Rows from block 6 of the text encoder of a small contrastive audio-text model, named by matrix and row number. Rows with one number belong to one neuron. Each number is 128 + 32 x the weight over its row's rms, rounded and kept within 0 to 255. All counts start at 0.
After each neuron's rows are labels from the 100 texts, of 14848, where the neuron reaches its highest value: "fires on" is the input token at the peak. Only what is clearly more common there than usual is listed. The data: synthesised imitations of 52 everyday sounds, one a clip.
# fc1: MLP up (text_encoder.blocks.6.mlp.fc1.weight, 512x256), inputs 0-127
# fc2: MLP down (text_encoder.blocks.6.mlp.fc2.weight, 256x512, transposed), outputs 0-127

fc1.21 [ 84 120 117 109 148  94 104 124 183 127 119 149 138 136 132 106 138 117 132 102 118 156 131  78 145  85 140 122 112 108 126  94 176 142 136 187  56 114 135 102  98 144 129 149 131 107 157 136 170 106  97  98 116 140 141 144 139 124 129 132  73 135 155 153 108 106 134 215  81 128 170 125 114 177 141 134 132  98  99 189 181  87 149 101 145  84 108  80 128 134 180 106 186  75  66 162 175  94 193 166 149  38  50  95 136 108 160 144 152 166 110 113 123 130 180 119  61 176 127 109 120  90 130 145  82 167 116 160]
fc2.21 [104 129  80 158 101 139 110  78 139 178 193 105  89 107  91 139 139 115 145 135 212 153 140  90 172  94 120 140 211 149 157 168 140 107 170  84 160  67 100  87 138 135  18 118  91 118 160 111 122 137 111 147 137 133 124 121  93 160 124 129 116 117 140 167 116 179 174 126 184 143 160 129 130  98 168 133 138 161 160  79 151  97 111 167 130 128 166 115 103 105 108 129 134 116  98 142  90 142 148 176  91 125 132 192 136  85 114 187 144 137 105 110 146 109  76 159 132 124  76 103 181 132 154  58 105 158 128 117]
fires on: ","; "bird"; "meowing"

fc1.453 [168 154 126 142 116 105  98 129 169 100 189 152 152 187 137 111 164 148  91 175  59 147 136 129  81 112 137 102 152 126 255  97 120 145 160  84 135 121 191 137  86 100 179  83  92  57 131  94 183 143 120  99 141 146 154 143 123 134 143 139 131  99 137 163 121 125 126 161 148 138  91 215 107 128 109 120  66  98 151  89 105 102 130 131 128 108 147 148 147  99 122  94 122 161 152  75 141 162 163 135 105 137 142 140  91 147  90  87  74 190 141 131 131  94 125  91 137 144 129  69  77 169 131 132 122 101  76 104]
fc2.453 [115 131 132 119 172  94  84  98 133 120 195 139  98  81 133 135 134 153 126 101 112 158 116 172  68 121 147 139 135  87 165 129 133 173 121 122 157 101 126 127 126 168 148 111 133 155 145  78 136 120  53  92  87  89 127 118 102 157 100 126 144 146 151 134  87 106  95 163  76 171 137  93 122 101 163 140 187 164 121 145 130 126 192 100 163 169  68 110  51  78 115 126 107 136 142 193 157  59 132  76  83 159 196  90 166 137 143 118  59 180 149 120 128 123 154 100 154 176 139 149 168 147 156 120 149 119 146 103]
fires on: ","; "with"; "engine"; "spray"

fc1.160 [123 168 126 132  94 132 124  77 124 159  89  81 125 130 108 140 104  57 159 133  89 149 155 122 116 118 113 137  96 141 109  65 192 138 144  95 148 150 107  83 166 139 135 128 146 124 172 159 106 110 158 148 144 136 128 105 118 145 124 167 146  78 158 127 149 229 131 192  56 132 133 176  94 122  80 131 112 114 139  89 109 142 141 132 143 123 131 156 140 165 107 148 164 132 158 125 125 100 144  86 149 161 191 135 101 108 114  89 204 127 107 156 141  69 171  86  83 146 200 194 102 100  97 152 134 113 118 184]
fc2.160 [147 142 183 144 132 124 203 165 125  84 163 165 165 109  90 137 180 117 131 176 138 133 129 108 138 120 163 130 163  98 130  62 171 156  95 144 144  72 117 108 117 141 107 126  85 116  95  68 143  93 115 112 116 145 111  87 135 135 125 120  71 139  92 156 141 135 133 145 147 133 145 126 120  67 145 148 135 194 117  55  93 156 129 158 126 101 147 110 100 131 121 120 155 142 107 104  91 139 122 166 137 151 100 110 165 163 126 149 106 158  61 130 161  90 127 124  77 130  98 163  91 124 175 151 113 174 138 123]
fires on: ","; "with"; "rumble"; "thin"

fc1.462 [121 111 119 101 145 129 110 142 120  81 120 151 146 114 162 148 121  65 120 124 119 170 142 111  81 157 171 139  97  81  76 143 119 155 132 171  79 172 101 106 189 136 145 118 105 200  80 126 137 144 121 105 113 142 140 162 125 143 113 171 159 149 139 130 134 131  43 155 148 123 114  90  87 126  48 107  98 126 111  96 128  95 177 182 140 164 164 151 119 156 110 137 160 157 119 171  86 135 162 112 138 165 118 143 134 155 125 148 105  77 186 177 121 145 135 106 185 111 108 143 138 175  93 136 216 167 137 141]
fc2.462 [ 91 140 153 129  94 122 149 146 195 205 146 155 126 130 129 106 139 137 138 112 139 137 183 135 124 140  79 148 150 119  95  48 108 132 156  72 146 139 146 155 120 128 101 170 149 131 106 126 119 117 103 133  97 120 177 183 165 176 161  73 125  94 126 146 158 106 139 104 110 129 142 101 137  90 106 102 119 101  94 168 139 145 139 101  89 146 123  79 141  82 207 152 124 182 158  77 128 159 136 106 166  86 124 179 164 154  82 109 136 186 204 107 104 120 142 152 141 100 142 115 104 167 155 197 131 112 184  84]
fires on: "clipped"

fc1.257 [104  82 121 137  96 184 153 155 174 130 126 167 173  95 138 133 100  95 168 142  87 141 147  80 124 102  45 113  90 162  69 169 128  92  95 102 149 156 149 138 116 140  92 144 127 124  64 148 119 140 182 113 119 159 142 131 162 142  99 143 177  99 161 177 146 138  99 121 104 127 134 122 169 106 127 119 135 156 102 135 140 107 123 103  72 141 140 134 115 198 133 123  79 100 100 176 129 146 163 122  64 109 186 124 140 153 154 167 141  88 120 117  88 122 118 114 113  78 127 149 164 156 123 169 169 112 172  96]
fc2.257 [ 71  89 117 138 109 155 130  83 151 159  78 125 125 116 108 136 103 127  89 130  95 118  46  72 124 138 138 159 139 141 126 146 116 114 195 126  88 181 200 136 148 110  49 158 123 108 104 180 110 145 127 196 143 186 151  91 176 104  70 121  95  83 132 129 124  94 149  87 140 146  96  91 140  88  75  46 120 171 127 140 162 144 156 185 182  69 127 139 118  75 145 102 133 108 137  69 108  83 145 146  81  86 144 161 169 217 205 149 176 154 120  90  81 147  63 128 133 130 140 132  77 108 137 120 146 138 113 125]
fires on: "room"; "hiss"; "rain"

fc1.400 [133 144 148 138 169 107  54 112  76 139 126  92  70 139 140  67  75 149  90  96  64 151 153  69  90 153 103 145 146 155 139 178 122 208 119 156 193 140 101  84  65 148 111 124 134 134 132 118 116 123 107 140 155 202 151  76 156 153  92 135 213  70  50 113 121 139 152 163 154 163 137 135 105 102 144 101 127  90 137 141 175 142 165 113 102 131 144  95 131 156 131 136 122 123 129 141 170 144 106  90 194 156 125  83 180 146 111 152 131  87 166 129 134  71 102  50 177 104  81 141 137 124 129  80  75 187 129 164]
fc2.400 [148 145 102 155 108 165 160 143 187  54 103 118 117 192 115 100 165 131 137 123 104  88 169 107 105  97 170 147 112 175 131 103 132 105 134 116 117 141 118 133 174 119 112 104 134 113 146 104 168 158 145  79 110 174 146  86  74 168 139 192 141 161 138 148 160 202 156 111 129 171 164 145  77 153 166 202 110  88  80  83 131   8 167 152 112 129 117  94 169 103 131 132  97 178 106 152 114 145 145 156 130 117  66 146 141 167 123 173 112 137  65 122 139 156  81 166 127 163 148 109 148 105 132 188  92 164 108 132]
fires on: "clipped"; "zipper"; "roll"

fc1.281 [168 141 130 118 104 173 168 157  98 102 134 120 118 132 172 147 108 130 147 131 141 101  68  74 155 153 110 142 125 121  86 169 128 171 119  82 105 125 126 100 123 139 144 145 135 119 144 171 148 102  96  81  77 169 120 147 122 121 121 105 146 117 210 172 127 137 182  67 124 125 142 105  94  98  80 135 148 148 138 131 156 118  77 183 151 144 218  82  99 132 179 130  93 188 126 147  96 128 109 121 148  90 219 108 132 120  87 138  63 143 118 120 115 131 150 116 115 129  75 155 108 105 102 180 131  96 172 167]
fc2.281 [128 196 121  99 129 128  92 125  98 146  70 100 108 118 148 123 140 152 132  40 152 156 114  73 195 153 165  76 125 129 101 118 129 192  87 115 128 157 111 149 146 121 172 129 167 174 152 120 111 163 136 117 170 157 112 170 143 169 149 104 137 203 103 142  90 108  68 161 119 142  99 176 117 171 177 150 116 129 105 107 139 149 134 102 102 115 175 116 166 141 113 119 118 169 136 142 139  66  88 181 173 129 117 105 169 110 155 179 152  66  81 174 143 118  92 115  67 139  90 157 112 147  77 181 144 111 138  66]
fires on: "room"; "a"

fc1.54 [161 154 123 125 117 119 141  91 147 125 158 108  68 136 141 130 116  71  69 117 151  96 124 107 142 152 105 127 163 146  92 107 122 137 160 171 203 179 153 111 122 154  95 184 141  95 137 144 134  96 128 131  72 106 120 153 118  75  54 124 106 158 138 155 129 123 139  71 164 105  90 179  96 124 158 144 157 139 112 136 118 170 154  99 160 142 128 114 168  99 158  85  82 143 109 137 112  90 165 132 202 117 155  71 142 134 169 123  59 109  65 121 144 114 146 146 129  60 132 121 143 131 173 133  80 159 125 108]
fc2.54 [137 119 117 199 129 120 110 152 106  90 101  96  87  85 157 111 127 103 146 113 166 157 131 100 123 112 161 143 197  95  79 147 154 134 187 148 158 171 125 121 166 135 166 151 165 140 118 117 101 189 119 115  81 121 162 136 148  84 103 212 134 146 109  60 126 153 141 110 159 145 109  98 206  96 154  90 110 141 157 112 166 160 116  65 142  94 100 113  94  96 122 134 116 109 181 181 143 133 134  99  95 120 127 145 196 155 177 134  78 202  90  88 103 115 106 149 142  81 112  54 109 120 129 168  91 162 143 112]
fires on: "clipped"; "thin"

fc1.159 [172  97 167 167 168 127 121 157 134  65 200 111 119 125 122 137 159 111 132 106 190 122 136  94 137 156  90 176 203 131  86 136 155 133 119 138 130 126 147  74 141  87  98  65 142 150 167 117 151 159 125 146 156 148 142 109 101 188 105 173 134 123 125 138 145 123 133 160 130 150 132 160 149 137 105  84 140  90 117 140 141 148  78 175 112  83  63 105  53 116 145 150  94 157 110 148 104 140  91 110 125 164 159 169 112 150 133  95  62 100 118  71 112 154 124  55 109 145 145 150 122 139 114 181 160 108 151 174]
fc2.159 [157  82 123 102 130 127 170 169 173 124 105 118 100  88 132 164 121 156 127  87 127 128 111 160 114 102 116 105 132 153 108 146 103 145 140 112 148 108 156  93  56 116 124 122 122 168  91 185 109 120 199 132 127 100 112 163 140 140  79 132 107 150 105 162 125 164  81 133 106 132 116 123 155  72 105 109 109 137 108 146 155 130 121 136 140 156 177 125 155  90 125  82 103  77 161  98 151 121 167 161 129  53 192 107  78 176 196 130 137 135 149 174 117 134 146  92 152  71 170 136 184 117  94 111 121  91 120 117]
fires on: "room"; "a"; "in"; "reverberant"

fc1.90 [113  93 159 148  93 140 138 186 121 140 154 150 176  98 153 114 154  83 117 133 108 184 152 117  94  73 103 130 140  91 138 175 126 175 167 163  84 169 103 135 165 118 136 141 130 112 187 144 121 109 175 137 179 132 118 140 145 165 125 206  75  86 121 156 170 107  93 110 152 101 135 161 104 136 121 178 121  55 133  88  99 140 178 158 101 134 167 112 162  85 149 137 157 167  77 183 119  98 170  68 109 131 123 154 150 129 165 141 137 111 149 112 124 198 160  91 118 172 142  55 152  97 172 113 128 150  57 103]
fc2.90 [137 107 118  95 101 103 142 194 159 152 129 131  94  99 100 169 117 102  72 106 112 142 135 152 106 108 166 121  94  96 148  37 128 114  77  94 160 137 104 168 101 111 135  96 157 144 154 108 158 135 136 163 115 122  81 163  70 205 147 134 146 156 132  65 129  87 146  73  75  92 151  61 110  97 127 130 131 130 137 162 121 137  88 126 145 104 160 169 138 137 128  91 179 180 174 124 119 148 131  50 118 160 130 149 148 161  91 150 141 132 149  78 122 115 176 149 121 128 119 215  94 193 170 110 126 160  57 129]
fires on: "clipped"

fc1.315 [134 120  39 126 139 133 124 150 151 116 135  84  94 195 148 197 139 154  97 104 103 130 207 120 177 126 116 137  89 147 111 174 123 109  94 167  94 194 114 103 124 136  75  91 105 153 143 120 122  90 161 174 103 142 191 204 112 121 155  83  96 120 156 112 148 174 177 120 139 122 135 152 152 109 191 144 143 139  83 122 186 112 165 116 116 120 119 143 149 110  71 149 152 105 103 135 180 182  86  95 154 128 141 128  95  75  49 177 133 167 156 167 156 135 132  79 102 195 136 145 132 180 145 123 108 111  98 112]
fc2.315 [111 106 154  88 122  94 177 172 124  96  46 115 133 198  79 146 120  83 137  91 130 103  94 128 171 205 136 149 110  95 156 123 142 151 114  69 155 117 134 152  99 155 115  62 164 119 144  85 151 114 141 106 114 148  72  85 146 117 131 147 130 139 135 157 142  89 129 106 114 113 139 142 127 110  83 182 116 144 120  92 138 169  83 106 178  79 123  58 111 122 138 104 142 134 178 185 132 108 132  78 102 110 101 155 151 169 170 102 130 106  96 113 119 169  83 144 113 107  97 123 108 153  76  89 138 143 138  53]
fires on: ","; "clipped"; "thin"

fc1.205 [ 96  91 116 108 152 120 114 182 115 116 182 142 155 141 160 135 136 140  98  98 132 140 168 175  69  73  84 148 139 104  44 118  79 130 147  96 197  98  77 102 102 151 106 113 109 134 132  87 164 137 139 119 131  86 128 118 146 104 116  82 107 154  88 154 131 104 117 131  47 120 145 157 102 146 139 150 168  70 162 154 129 118  83 130 127 110 111 155 145  99 104  93 122 197 134 154 171 132 155 142 179 133 147 115 147  96 170 100 157  99 121 105 135  69  61 106 137 112 126 126 164 124 188  97 102 116  89  99]
fc2.205 [114 115  58 110 127  88 115 157 159  66 165 188 112  88 115 144  84 104 101 109 137 116 145 122 102 149 145  88 120 158  72 181 142 197 141 133 112 180 114 128 153 118  84 167  96 136  71 121 138  95 103 128 127  88 106 116 121 123 137 185 128 139 172 107 107 130 162 165 168  86 110 114 140 133 169 191  91  79  30  95 170 125 169 134 133 130 181 125 137 115 150 126  87 116  90 106 126 108 180 157 168 130  98 179 149 131 171  98 115 168 144  79 205 146 118 135 185 110 132 100 136 113 115  98 146 170 104 117]
fires on: ","; "in"; "reverberant"; "thin"